From a checkpoint of a small image VAE.
Model: 3.63M parameters, 48-pixel images, encoder arch convformer, encoder norm layernorm, encoder activation swiglu, encoder patch size [2, 2], encoder depths [2, 4, 2], encoder widths [48, 96, 192], decoder norm batchnorm, decoder activation elu, decoder widths [48, 48, 96, 192].
Training: muon at rate 0.018, 6700 steps.
Data: trained on views of escape-time and Newton fractals, 35.5 epochs.
Rows from block 0 of the decoder of a small image VAE, named by matrix and row number. Rows with one number belong to one channel. Each number is 200 + 20 x the weight over its row's rms, rounded and kept within 0 to 999. All counts start at 0.
After each channel's rows are labels from the 100 images, of 14848, where the channel reaches its highest value: "place" is the part of the image that holds the peak. Only what is clearly more common there than usual is listed. The data: views of escape-time and Newton fractals.
# convs0: first 3x3 conv (decoder.mid.0.convs.0.weight, 192x192x3x3, each kernel summed), inputs 96-191
# convs1: second 3x3 conv (decoder.mid.0.convs.1.weight, 192x192x3x3, transposed, each kernel summed), outputs 96-191

convs0.90,221,234,216,194,212,205,216,192,174,178,202,211,225,207,153,236,290,195,180,206,177,243,211,173,240,229,182,190,213,219,199,231,200,228,194,212,191,204,205,189,167,197,229,191,220,194,201,215,189,213,184,191,177,173,231,223,181,215,199,211,193,221,200,208,250,208,202,218,194,217,197,211,196,207,167,214,229,205,217,223,185,203,228,216,196,195,196,200,207,220,218,200,223,181,233,200
convs1.90,194,228,215,205,179,228,217,206,246,174,213,205,204,178,158,187,194,209,212,180,183,223,198,196,198,197,217,184,212,187,215,241,174,206,219,230,199,238,190,199,230,211,224,197,213,203,195,213,201,197,198,202,206,230,197,234,195,172,210,213,217,226,197,203,172,250,225,159,212,168,202,213,180,203,199,204,202,198,218,193,217,193,197,215,181,184,223,197,172,185,216,229,201,219,168,199
place: centre

convs0.35,204,172,170,207,192,214,214,204,172,217,186,200,218,212,216,246,207,184,246,238,196,237,184,199,211,213,234,237,208,200,196,212,218,199,224,180,197,219,203,187,208,239,197,210,228,222,246,197,228,198,185,204,172,201,202,211,192,205,196,225,248,243,246,186,220,215,215,177,168,230,184,175,210,194,225,215,213,243,221,204,189,214,211,210,207,212,208,201,210,227,212,227,184,192,211,181
convs1.35,195,213,188,205,211,238,233,182,203,195,185,207,182,212,184,189,193,205,203,157,231,192,202,177,210,173,189,182,180,216,180,207,222,198,175,205,198,212,201,202,185,230,171,219,212,166,235,210,211,171,193,173,178,185,198,192,218,230,232,209,220,196,178,191,193,202,196,182,204,201,193,246,214,218,201,202,212,193,210,188,181,213,203,194,201,227,179,225,170,194,201,176,177,195,196,215
place: centre

convs0.41,209,224,182,182,194,198,180,186,208,214,187,201,220,213,207,217,186,209,199,192,196,224,167,276,194,211,220,197,207,217,221,208,211,197,208,205,171,185,243,203,218,233,198,209,191,223,189,204,185,195,213,172,198,184,177,183,203,196,192,204,216,193,224,246,206,177,172,215,204,208,193,226,239,204,174,200,206,207,226,191,200,222,237,179,184,183,210,210,206,259,171,185,233,185,183,198
convs1.41,186,192,198,195,219,206,181,237,194,198,228,230,194,172,159,162,217,194,172,206,216,243,194,206,185,232,235,181,170,183,219,233,165,195,199,229,196,201,201,194,226,221,183,214,192,196,186,223,164,199,225,187,187,235,181,225,195,154,201,196,203,215,193,192,175,173,227,200,215,223,186,175,183,151,205,220,216,207,233,198,237,175,183,214,203,202,190,164,167,217,191,206,176,211,197,189
place: centre

convs0.179,239,226,207,200,196,207,239,203,224,203,199,233,209,199,210,185,222,197,201,192,219,217,195,184,196,196,228,180,243,222,192,210,196,209,203,204,205,235,202,216,206,215,199,208,182,190,193,198,203,185,201,178,223,211,229,194,177,208,224,210,197,187,221,225,223,225,214,210,200,196,192,214,251,244,212,229,213,200,204,193,227,186,192,187,237,160,209,207,220,233,213,178,201,189,231,186
convs1.179,185,206,195,232,205,209,191,161,213,214,163,198,172,186,185,199,209,205,225,213,192,149,186,203,214,209,236,156,216,241,235,180,177,216,211,203,215,230,209,196,168,208,204,218,221,207,194,226,222,219,195,206,223,163,215,174,169,211,188,194,198,181,205,228,171,204,196,206,191,181,175,203,211,223,200,192,172,237,205,206,197,209,199,164,223,226,180,184,196,176,221,222,189,219,163,209
place: centre

convs0.126,175,200,170,197,180,213,211,223,243,229,174,175,205,205,187,217,232,204,208,186,184,199,206,196,146,194,222,204,226,221,216,200,174,214,233,206,201,191,189,202,197,235,218,190,194,179,203,199,197,207,187,188,202,221,191,179,220,182,174,222,167,187,192,231,167,180,196,201,201,231,223,214,188,203,200,176,184,184,179,234,243,199,183,208,193,174,212,237,201,214,208,192,206,199,230,197
convs1.126,155,240,170,177,211,202,174,187,233,213,211,192,216,194,247,191,210,209,238,174,195,197,212,160,188,206,224,247,207,179,196,225,222,220,213,207,189,199,174,190,187,199,193,234,215,192,188,166,193,162,244,191,176,190,209,192,206,181,186,167,214,186,162,191,191,193,204,199,211,195,197,183,193,201,190,202,166,236,215,177,210,199,190,232,199,148,216,188,190,194,208,189,210,168,195,206
place: top right

convs0.3,222,196,227,213,219,192,203,154,196,183,199,213,212,196,194,191,240,202,195,187,174,178,178,190,171,221,208,205,236,196,196,203,203,220,196,215,210,223,163,218,221,220,189,192,227,216,203,204,221,195,195,169,197,233,183,216,222,244,180,221,183,201,192,125,189,212,195,209,176,184,201,156,186,135,203,202,229,191,244,203,166,181,192,196,199,228,194,176,204,191,242,211,199,176,214,207
convs1.3,223,208,209,212,178,206,182,212,211,191,202,189,219,205,215,188,202,183,209,188,153,173,198,197,216,217,187,203,195,186,222,203,227,210,207,194,182,206,204,227,204,229,217,218,222,211,214,207,212,177,180,208,212,222,203,208,197,259,181,167,157,200,202,183,193,208,196,152,239,171,198,183,225,196,181,182,229,217,210,191,193,238,222,224,167,226,170,199,222,202,219,204,223,159,193,188
place: middle right

convs0.168,190,194,218,176,188,178,195,181,222,230,187,204,180,178,269,196,185,198,160,182,167,231,186,274,189,169,203,185,205,200,181,203,206,195,196,204,204,187,242,184,208,195,216,224,193,224,179,230,190,210,227,202,182,214,198,153,199,193,205,187,238,183,210,198,166,167,205,200,210,212,183,205,193,182,186,178,206,161,173,193,171,231,236,201,186,185,216,182,190,211,207,200,219,187,181,224
convs1.168,216,227,180,198,192,215,219,222,143,201,216,166,205,131,187,234,186,204,238,202,210,175,168,196,218,193,210,238,173,178,203,212,220,195,195,203,172,193,207,217,230,201,204,223,200,238,205,219,217,199,181,228,189,210,225,214,201,167,203,185,207,197,205,204,190,197,229,190,204,206,220,198,201,246,193,225,181,202,203,174,191,216,209,220,203,214,211,177,199,173,180,165,225,180,168,202
place: top right

convs0.160,214,205,183,199,204,225,182,175,218,227,206,205,237,215,222,210,178,228,199,218,229,197,178,229,193,217,180,246,199,226,205,204,218,214,199,211,208,207,217,193,233,193,199,207,226,204,171,204,210,239,178,197,215,221,188,196,188,223,244,227,183,169,217,173,192,229,198,228,203,211,195,186,198,165,177,185,198,185,202,242,192,215,229,193,210,207,222,215,217,203,212,243,250,182,192,193
convs1.160,208,205,171,175,238,197,231,207,188,218,222,194,219,246,199,225,203,195,212,266,226,202,222,235,202,185,174,197,194,166,226,202,232,190,196,203,218,201,200,234,201,181,188,209,176,190,192,234,159,207,186,202,176,218,212,212,170,195,212,189,234,186,206,169,193,195,235,196,224,202,221,216,167,204,213,220,172,216,209,194,216,175,184,220,193,189,224,173,207,209,206,194,197,190,189,198
place: bottom right

convs0.118,197,244,202,198,209,186,164,209,238,211,208,205,178,194,223,188,133,192,182,173,166,195,181,222,156,180,209,219,216,179,204,184,177,194,169,206,191,200,204,180,176,224,187,201,197,220,178,229,185,202,198,204,159,211,158,194,235,178,186,192,219,178,225,193,183,189,206,190,179,182,205,205,220,175,209,176,223,192,228,204,227,193,201,199,171,207,213,190,189,216,217,214,210,223,181,189
convs1.118,197,215,228,209,205,179,200,158,183,215,223,246,225,208,185,181,218,182,199,205,211,209,210,229,209,193,190,232,198,217,207,168,190,197,222,199,147,186,235,222,204,203,193,178,234,225,220,231,194,184,191,190,207,162,198,216,213,223,175,185,176,204,206,186,192,193,187,227,197,226,202,176,197,202,207,198,210,199,187,212,188,203,198,197,204,155,223,154,177,205,217,170,174,199,213,237
place: bottom right

convs0.181,211,170,230,198,173,216,187,176,230,166,205,176,191,228,176,214,199,206,246,182,189,206,218,185,218,178,238,214,174,181,172,208,183,165,220,208,186,213,232,173,226,173,176,239,208,210,212,162,210,227,202,194,194,192,193,221,161,221,184,180,188,191,181,195,208,217,187,220,185,193,219,201,183,204,190,196,228,208,211,229,208,203,203,215,210,193,215,216,186,205,195,191,185,173,212,222
convs1.181,170,233,237,180,225,149,200,215,230,246,246,194,195,216,197,228,219,199,210,219,197,191,183,180,198,182,180,242,179,217,165,179,191,184,215,190,219,207,196,193,167,185,181,205,203,220,199,188,211,184,206,156,201,200,197,177,209,207,192,203,193,218,196,182,171,189,211,179,157,233,182,190,159,170,183,206,205,183,204,196,179,200,203,190,211,177,173,174,188,160,194,194,180,196,205,193
place: bottom right

convs0.191,207,227,233,184,201,230,179,170,213,203,203,243,203,210,239,188,172,214,232,166,199,196,193,234,139,160,220,206,193,176,187,185,174,194,198,190,199,186,235,177,196,223,183,253,228,199,189,209,185,189,213,214,216,168,173,212,184,205,208,203,218,190,217,182,195,209,192,198,175,216,206,226,236,200,196,184,217,175,214,187,205,205,214,205,250,185,177,192,166,250,224,217,213,163,200,210
convs1.191,200,216,210,198,214,176,195,196,211,207,211,163,215,210,224,231,212,204,225,195,181,216,199,187,199,175,209,224,196,197,203,182,202,211,180,219,209,212,180,194,164,220,193,222,188,199,232,176,178,191,225,190,191,151,196,165,181,220,168,170,221,192,174,177,204,241,208,219,148,192,184,199,211,205,188,201,197,193,197,192,215,253,231,200,182,220,235,164,184,204,245,210,190,191,200,241
place: bottom centre

convs0.75,215,233,190,214,201,203,212,214,246,184,210,172,198,191,180,205,205,187,237,216,182,224,246,182,194,197,192,165,192,201,190,200,192,189,210,223,207,232,216,211,228,190,215,234,191,190,193,178,209,223,216,198,225,213,221,226,205,208,227,178,156,161,169,227,208,220,187,233,201,226,196,238,204,192,188,179,206,185,197,212,231,193,193,205,207,200,212,203,187,222,199,193,234,189,202,224
convs1.75,163,197,198,200,211,218,211,193,195,229,201,202,222,202,181,196,191,184,175,205,178,213,220,220,208,206,176,212,183,199,172,224,193,183,179,226,181,194,203,200,202,235,208,204,183,212,186,182,204,214,180,216,199,216,184,200,225,193,219,186,196,172,198,218,218,187,172,209,217,191,204,185,214,180,217,175,197,218,206,221,201,220,197,224,184,198,226,230,154,186,160,201,201,188,227,177
place: top left; bottom left

convs0.159,181,212,154,194,214,189,208,167,189,209,199,220,192,228,205,202,155,210,231,205,209,165,164,228,186,215,208,211,191,213,194,197,194,174,227,208,248,208,203,159,220,204,234,213,184,220,165,176,193,234,226,203,190,201,191,189,207,199,185,203,199,236,186,171,236,204,207,220,239,207,207,217,211,208,200,232,206,221,227,198,199,189,191,205,216,215,198,187,198,204,207,209,202,202,207,203
convs1.159,191,209,202,198,210,224,187,229,228,197,196,192,228,249,209,147,230,193,182,200,208,206,202,198,180,218,188,181,193,203,244,237,193,217,200,253,222,213,163,208,213,230,164,216,208,186,192,190,189,185,176,161,177,178,187,215,196,217,185,197,224,196,173,193,205,185,205,205,214,170,211,173,191,188,211,170,218,202,202,198,199,211,221,174,217,184,212,250,185,225,235,215,238,175,210,192
place: top right

convs0.152,215,208,192,196,174,196,196,180,185,209,217,199,212,202,186,204,218,216,234,219,222,227,230,186,231,225,206,243,216,235,191,217,240,200,219,228,196,204,181,203,230,210,213,228,175,185,224,187,206,182,190,210,215,199,240,217,201,239,196,193,190,231,205,187,221,230,192,199,198,198,201,171,201,216,226,191,195,207,230,201,205,214,181,197,246,216,223,204,209,197,186,209,189,201,214,203
convs1.152,213,219,185,196,223,208,201,190,216,213,206,216,208,179,179,221,206,205,223,219,218,195,192,236,180,179,200,186,195,208,184,194,153,173,171,237,229,216,176,156,153,202,187,200,185,186,206,184,204,195,177,213,197,169,201,202,172,190,185,196,195,178,221,213,193,174,212,183,161,180,199,203,206,202,207,199,186,185,172,187,194,196,196,206,201,222,183,202,200,182,217,190,191,228,169,158
place: centre

convs0.155,155,241,198,202,204,189,189,226,237,174,227,239,167,194,203,172,160,202,177,197,182,218,210,243,194,195,172,179,211,203,182,203,172,223,201,243,216,208,220,222,224,229,212,212,197,204,172,235,173,187,209,190,198,202,184,229,206,173,189,188,198,191,158,179,191,173,205,201,211,195,183,218,265,206,217,193,230,206,248,191,199,200,187,195,209,187,182,186,185,228,194,197,206,187,169,233
convs1.155,179,201,206,184,206,195,173,184,202,206,198,228,177,192,147,204,227,195,202,185,202,182,190,188,188,197,232,169,211,194,197,200,179,223,210,214,214,224,191,205,169,199,225,208,259,199,221,219,227,198,212,190,242,176,189,213,185,218,223,186,204,200,232,222,190,222,187,190,192,147,172,206,209,194,209,197,198,203,210,180,210,199,219,189,200,201,199,182,184,179,201,202,210,248,189,213
place: centre

convs0.105,174,252,197,205,225,193,216,220,188,195,253,213,210,240,220,213,195,195,222,218,190,217,179,187,209,170,214,177,188,223,251,207,199,209,262,215,204,180,229,180,240,185,204,192,208,205,212,221,207,203,203,210,205,226,217,202,185,223,193,187,232,211,156,250,232,204,180,193,202,215,205,190,239,174,200,179,211,197,211,224,200,188,211,203,228,205,209,212,181,223,207,183,223,165,204,207
convs1.105,178,221,188,170,189,216,189,239,186,215,174,219,219,208,205,187,211,178,165,209,168,205,199,206,214,244,215,184,169,185,237,210,192,202,179,229,200,224,235,206,249,224,185,222,232,217,182,194,187,211,170,197,204,239,173,224,230,174,217,195,222,172,196,225,189,207,211,218,212,191,202,173,184,201,175,235,181,189,191,204,195,201,180,170,193,172,220,226,190,202,182,230,204,201,232,196
place: top left

convs0.72,192,206,206,212,204,209,177,186,211,190,222,197,196,213,234,220,219,197,203,218,193,207,205,214,199,188,193,192,196,215,239,187,194,224,212,215,186,194,209,194,207,195,178,188,194,188,188,190,175,199,196,193,198,192,205,221,189,189,208,212,182,156,179,190,193,183,221,226,224,197,183,238,236,182,183,189,233,179,175,214,200,213,209,184,172,175,205,214,214,217,204,228,227,131,180,211
convs1.72,207,224,216,234,201,210,217,186,215,209,212,214,196,216,192,222,191,205,210,254,180,204,206,196,200,190,195,169,154,198,206,202,204,207,195,202,220,163,176,171,219,201,149,188,173,187,191,234,185,196,177,202,208,225,177,224,184,198,221,207,225,184,202,159,210,204,205,203,211,211,232,199,181,181,204,158,212,217,174,200,189,155,187,231,197,212,197,154,175,162,177,186,201,192,183,226
place: top left

convs0.158,205,232,183,200,210,204,172,190,196,193,206,213,202,205,266,193,207,227,214,182,231,199,174,289,234,205,213,226,210,194,215,206,216,195,178,193,207,192,231,191,222,233,225,199,196,198,174,202,184,201,210,200,200,164,225,181,199,200,220,198,202,210,205,214,193,211,208,218,222,233,209,212,226,209,176,198,226,207,197,200,201,214,220,194,232,203,199,188,191,223,197,203,224,196,211,213
convs1.158,171,220,178,184,178,193,191,213,173,178,201,207,192,223,175,192,211,211,203,195,206,191,173,224,188,205,210,226,200,191,231,212,220,215,210,208,210,188,237,236,209,223,172,194,198,207,199,215,185,179,249,180,161,242,171,161,209,223,179,187,243,206,197,197,210,171,200,166,168,207,203,197,178,188,180,209,181,209,187,187,191,222,222,202,242,207,201,191,204,203,173,249,203,158,181,192
place: middle left

convs0.176,173,195,172,210,192,162,188,198,218,203,205,202,187,174,139,187,181,226,150,196,217,206,217,174,221,209,180,192,203,195,189,176,219,225,177,221,183,181,168,211,184,215,217,188,180,173,176,196,186,214,185,236,194,199,196,231,194,185,204,191,197,191,205,220,184,161,208,189,245,183,209,216,221,252,204,213,198,180,207,198,208,165,207,222,209,191,208,189,212,183,193,191,208,226,183,202
convs1.176,208,168,199,202,191,158,240,199,221,209,217,235,169,188,216,204,196,190,191,227,210,201,197,196,214,183,175,183,205,223,219,205,183,242,176,189,196,223,177,198,173,164,257,171,174,191,207,210,169,208,214,231,231,201,207,171,184,199,203,183,205,181,179,184,209,235,168,207,194,178,206,200,214,235,199,179,195,185,210,167,237,249,181,166,217,211,193,212,190,193,211,203,214,187,225,207
place: middle right; top right

convs0.100,207,188,219,209,204,229,192,244,197,202,228,263,200,218,202,191,179,209,187,174,188,191,175,243,199,207,201,230,174,176,209,196,199,195,200,177,192,186,208,148,208,207,237,190,210,184,197,213,209,202,195,196,167,195,186,191,200,204,215,205,245,216,187,263,176,214,213,203,199,206,202,176,221,224,179,187,216,193,175,230,175,214,209,204,194,186,216,199,219,199,207,201,215,194,185,212
convs1.100,213,202,226,222,182,211,213,211,217,191,210,208,208,210,215,185,157,218,219,206,185,231,208,198,222,216,244,223,180,237,229,202,199,186,192,212,205,203,170,233,223,201,209,202,191,225,206,213,173,183,171,177,209,253,215,208,187,179,195,216,145,221,185,171,196,176,214,204,218,212,255,198,189,173,175,184,217,230,194,218,186,194,177,180,210,223,169,199,172,180,170,169,206,207,206,194
place: bottom left

convs0.114,220,209,222,211,218,227,222,183,195,221,207,243,193,201,197,210,213,194,246,230,223,216,207,162,204,195,220,207,209,225,217,203,203,202,220,179,195,205,196,210,174,214,210,227,205,234,196,174,221,184,204,163,245,185,197,191,215,191,185,197,230,188,226,171,227,230,191,211,199,201,202,185,215,216,206,218,187,234,212,197,199,215,189,165,181,180,192,225,225,211,212,203,194,174,203,200
convs1.114,247,184,198,213,212,193,189,197,203,199,210,219,182,198,228,190,178,223,184,194,210,185,218,203,213,197,198,206,200,186,187,205,223,240,176,208,236,228,221,167,224,175,211,214,151,248,206,209,214,204,203,210,204,184,219,218,182,181,199,177,193,206,188,176,189,219,175,171,212,201,206,220,218,219,156,212,188,179,209,183,164,242,201,176,187,204,196,201,231,206,184,172,184,195,212,216
place: centre